A small multi-label audio tagger, trained from scratch: depths [3, 3, 3, 3], trained on synthesised sound scenes: up to three everyday sounds over a background.
Rows from block 7 of a small multi-label audio tagger, named by matrix and row number. Rows with one number belong to one channel. Each number is 128 + 32 x the weight over its row's rms, rounded and kept within 0 to 255. All counts start at 0. Numbers have three digits each.
After each channel's rows are labels from the 100 clips, of 14848, where the channel reaches its highest value: "peak on" is the class under the peak; "loudest band" is the band of the loudest frequency at the time of the peak. Only what is clearly more common there than usual is listed. The data: synthesised sound scenes: up to three everyday sounds over a background.
# convs0: first width-7 conv (model.blocks.7.convs.0.weight, 144x144x7, each kernel summed), inputs 72-107
# convs1: second width-7 conv (model.blocks.7.convs.1.weight, 144x144x7, transposed, each kernel summed), outputs 72-107

convs0.142:101119100119113121115143075127179140166144064093125065106101158147127159100171164125141164163146094105168108
convs1.142:113182127114131157136099115069106091128101158209093155117171155135100133139149138101101166107093155141106112
peak on: ball bouncing
loudest band: 250 to 500 Hz

convs0.47:107086121143147126131128131156075097102160163079190150120166088145121146104141116112142092112127077154070125
convs1.47:145131093138128154099121129106154084074071215076106133208123114127131106131068104100140157106139061104137131
peak on: glass breaking
loudest band: 4000 to 8000 Hz

convs0.60:123127091103133114115156117103116044184046093107097110139128146126129133132104134177106084123143140180145142
convs1.60:099123191156182137173143140142165099124037065125126147165178105093100140089094165118121148150139164110128157
peak on: creak
loudest band: 1000 to 2000 Hz

convs0.95:104092083152115144111136088141158122155159143112074176122107132114130122096184103126108155148073142127169102
convs1.95:099139162166067135116148095069070130141092124131123122129135116096135145130113113091188124133080095084124156
peak on: howling; car passing
loudest band: 500 to 1000 Hz

convs0.72:120164120083149028132120132132090134102104112100157170200138124118100151115185098117145097126070144153146047
convs1.72:149143099150167165174162108143172146132082155182121143143151136147092165137103144079161165123084215153139083
peak on: car horn
loudest band: 1000 to 2000 Hz

convs0.91:069138174150130161067120110122101086146139078148184114117107183189119072085156117131124141138110091065093133
convs1.91:115199093065100127177216199153136112113115121140149114129059160138080089140163104140129109150123110121097110
peak on: zipper
loudest band: 4000 to 8000 Hz

convs0.138:060151131110108133114090168126114104137057108137107181141104115123086140104156107158124127097089141155110117
convs1.138:096182144150077137115146074097145113099036145106121205151068140117113108141041168092124114140053131111140171
peak on: barking
loudest band: 500 to 1000 Hz

convs0.122:117126165133122123105113207147079131073106145135094102097122146110099108094138075096123153105095150174097102
convs1.122:147118056089125146092155111129120112089109117158139202141109181186090187104126147144161136096144147133178132
peak on: frog croaking
loudest band: 1000 to 2000 Hz

convs0.94:126140124110139071101145134132142143090117080129104115153143121131165154135153158178142085064146112069150130
convs1.94:146100090164089127173117117155125117142118138152088160134119138151116098138124148131140159100200134110126093
peak on: spray hiss
loudest band: 4000 to 8000 Hz

convs0.3:164126160096102149082078145095147129145129181096087145157133148144122104070098158155177190197081166116146105
convs1.3:180122115141133150125119105135103145160148099105177025117142103139104112114018117106100068091118097155104116
peak on: melody
loudest band: 250 to 500 Hz

convs0.110:126164146136137106051148149115100143120141068106057170096107160091110114106153065107155135091133118151137110
convs1.110:076138135135117152130156121150150109117122120083180104118135114119114142135094096110129123109119144153114176
peak on: whoosh
loudest band: 1000 to 2000 Hz

convs0.61:145171053138135115162113140102090158127117068220152144137145156077080136139118092124095171164090203126172127
convs1.61:125116120166114138085148066162080131146124128060125126131157099137139124143090103138183080145157118178161149
peak on: church bell
loudest band: 250 to 500 Hz

convs0.19:109092132080121130091137184130155146098127165113175090126096148090156135137150107119089167060119130185116090
convs1.19:123095134118188117104135108106124185143077109142164147154041103107137132117178097144121107157151091134114143
peak on: zipper
loudest band: 4000 to 8000 Hz

convs0.99:117095109122132131065111084134175111158155089087154130062088166140196107150047168137118069158140147098146125
convs1.99:111190089085136153143218137079169097084105154132070158140255142142160136118188137116123122109189136088168199
peak on: glass breaking
loudest band: 4000 to 8000 Hz; 2000 to 4000 Hz

convs0.87:073178159118137153113109108121085126194132126108155178158059091114128200143141169130092101100073156181130121
convs1.87:222146084160122070154105161084147085116066105120108167176140179142177112119148073097155153098072124135059114
peak on: whistle
loudest band: 2000 to 4000 Hz

convs0.15:104123109119113106146149125131070136080138156088120131108123158168086114131067154098091161122126127137111105
convs1.15:145123152112104153126122142120096080083067126125104134114089140108132106083136087167118054100096144160093152
peak on: doorbell
loudest band: 500 to 1000 Hz

convs0.24:131137103147140171106115139126122170109129137113145126140155128123128074140112144179080069096164097139135160
convs1.24:140106094154160143095146150109113144173113086195105085141117095092111102143097144152155121105151129131153154
peak on: coughing
loudest band: 2000 to 4000 Hz

convs0.52:150160141103116080133125092123127101049136158065175078135184111139127152177110133124165156102180089158113135
convs1.52:065133162142146168183122156066105079166148091000100128121146187124109110102139157138044101116161074127062101
peak on: spray hiss
loudest band: 4000 to 8000 Hz

convs0.66:058120123137146172141110098164104163098152169146103151156063110116120255135122125199136081113168094126105114
convs1.66:116081096125091126155069161058140083103090084119172178127162110136116047095116066100158139125123103082144169
peak on: meowing
loudest band: 1000 to 2000 Hz

convs0.81:190130107120153108136109130169132124111139164086184170149090138148103144107130096074121152077236179098130146
convs1.81:113138187102146128122060140143127098095102102086171098134164113109123150126178099111120123128111146091086143
peak on: glass breaking
loudest band: 4000 to 8000 Hz

convs0.104:054147108110126141127064162065113162103152093072106133126077100086136118119144107106150140122140067077083127
convs1.104:115119145153115107148150130023165126168153167080181141157142108130122119188087112177121112096112136142127123
peak on: bird chirping
loudest band: 2000 to 4000 Hz

convs0.107:146113152134122081159231133154100121074140168101139157129200201113125128121165125135138139101120101120116125
convs1.107:093071085113074114119045125154114123105110109154176100152082053156195110161060159139097087107066140131151205
peak on: spray hiss; zipper
loudest band: 4000 to 8000 Hz

convs0.141:071067166139111078158070115152119170111142144119120080146127198085193080136140164123163090140085130104119090
convs1.141:183137097168101220110208106099098202079060137159129140119071133106204169117149129120112126115064116162144109
peak on: zipper
loudest band: 4000 to 8000 Hz

convs0.80:153088094126092135175131132134125124133150079169148144175131169099144092137139144142172113143109107115112098
convs1.80:128127104159149114139117140147113175125116170134123102255159143142137170129108149082125180108155125132104122
peak on: mooing
loudest band: 250 to 500 Hz

convs0.27:186103136089136107115184138111093067139120196117174162109117126144143193137116138140121166106110138083144123
convs1.27:104111150119126068197087138131160136120110173137108134118178138086129075140097149160209067094062135191145146
peak on: melody
loudest band: 250 to 500 Hz

convs0.133:168109120100134093131099097134107130132114153136110113101112151160149123188104112147114130048142152118062132
convs1.133:137117171110134139160195178081121171130123135147127174102255087128152182124133142156122093112129115067134154
peak on: spray hiss
loudest band: 4000 to 8000 Hz

convs0.43:101107142090083209112141109118104122114145054116143105067147120118140180154091095132148086178152123108142114
convs1.43:173132129115210142142136106130154113127142165107160116097140155126122150111072132172122111144113154122119115
peak on: creak
loudest band: 1000 to 2000 Hz

convs0.100:138143159143150165137107103126129112135110109111200128193118148115076146095104157152111114124116113170130128
convs1.100:126135132101104106123139089136112123133098133087122087061160100135105109081089105132133084137160122156119068
peak on: meowing
loudest band: 1000 to 2000 Hz

convs0.59:104078156118126110163195195132126120040163124146199144086122119135129161217177077144127140152142141097124129
convs1.59:156118140085058122149106078074130114084081149114130118140091063155145124057154137108143117138024132161143186
peak on: zipper
loudest band: 4000 to 8000 Hz

convs0.62:148135095106076145159156172123068110074151120093140074111161120097169148157083066089130157145137195096091114
convs1.62:164051155114093125115107108037173120108122159176107072094079127141085184125173112142085076132084134131046174
peak on: meowing
loudest band: 1000 to 2000 Hz

convs0.89:105110117133111098107153106088146156119123145082124124095109110144148110088231179070135112109111151143136126
convs1.89:128166139146125142129088169139122099159104103126146044085115131125177068189232128080117086118137082126108120
peak on: speech
loudest band: 500 to 1000 Hz

convs0.48:146130124133169156116102155203105080113133136100129096136092105112078156078069189120195158165197087145088160
convs1.48:094148155116108083140077100088160165184121121128205064114127148138117120115081066052143103089168149183124083
peak on: whoosh
loudest band: 1000 to 2000 Hz

convs0.63:176127118140206100093138127112146192176069126102097180119158077131100122110117157051175141127163170144113110
convs1.63:094173158147009166113125137103144115172075157150111174131140090139109165142122123142121091127142096114110175
peak on: doorbell
loudest band: 500 to 1000 Hz

convs0.79:092082104088146161117130104115181107125000133071115121119122135146140116134182080132077159099121094164110126
convs1.79:060157136083100087144156153084079112149022141031140051136115141101095143109086158114147127160105098063114158
peak on: laughter
loudest band: 500 to 1000 Hz

convs0.124:170146169123089065105083187137157162135172103126139109107056146082128080132090154146109134102162155103123119
convs1.124:163105156135154122136149147113148107134140190127153181131157115136096093083124123156136134166201083153132156
peak on: melody
loudest band: 250 to 500 Hz

convs0.42:178147134118174142149154103075138141154070148174157124100127175126091131102142112143139085128065103105142132
convs1.42:099125149079113109145125101081147127122052149149156105168125108119102088141140134109137121136106123147124124
peak on: whoosh
loudest band: 2000 to 4000 Hz

convs0.32:090086130047115133149144140145131129154115126078181128127164197121093124104174109136172187111106164097157098
convs1.32:151135137178120087102113070098153180110133154117102129131133119088105140183139134086140112154147174124101148
peak on: melody
loudest band: 500 to 1000 Hz

convs0.10:117099147103148150076114092122060108145158134167100152145111119165144210108179143165127097127160103160095122
convs1.10:073134122144099132154159153161060080130160165121166160125160133121142090142065122077148083185173137112091117
peak on: beeping; meowing
loudest band: 1000 to 2000 Hz; 2000 to 4000 Hz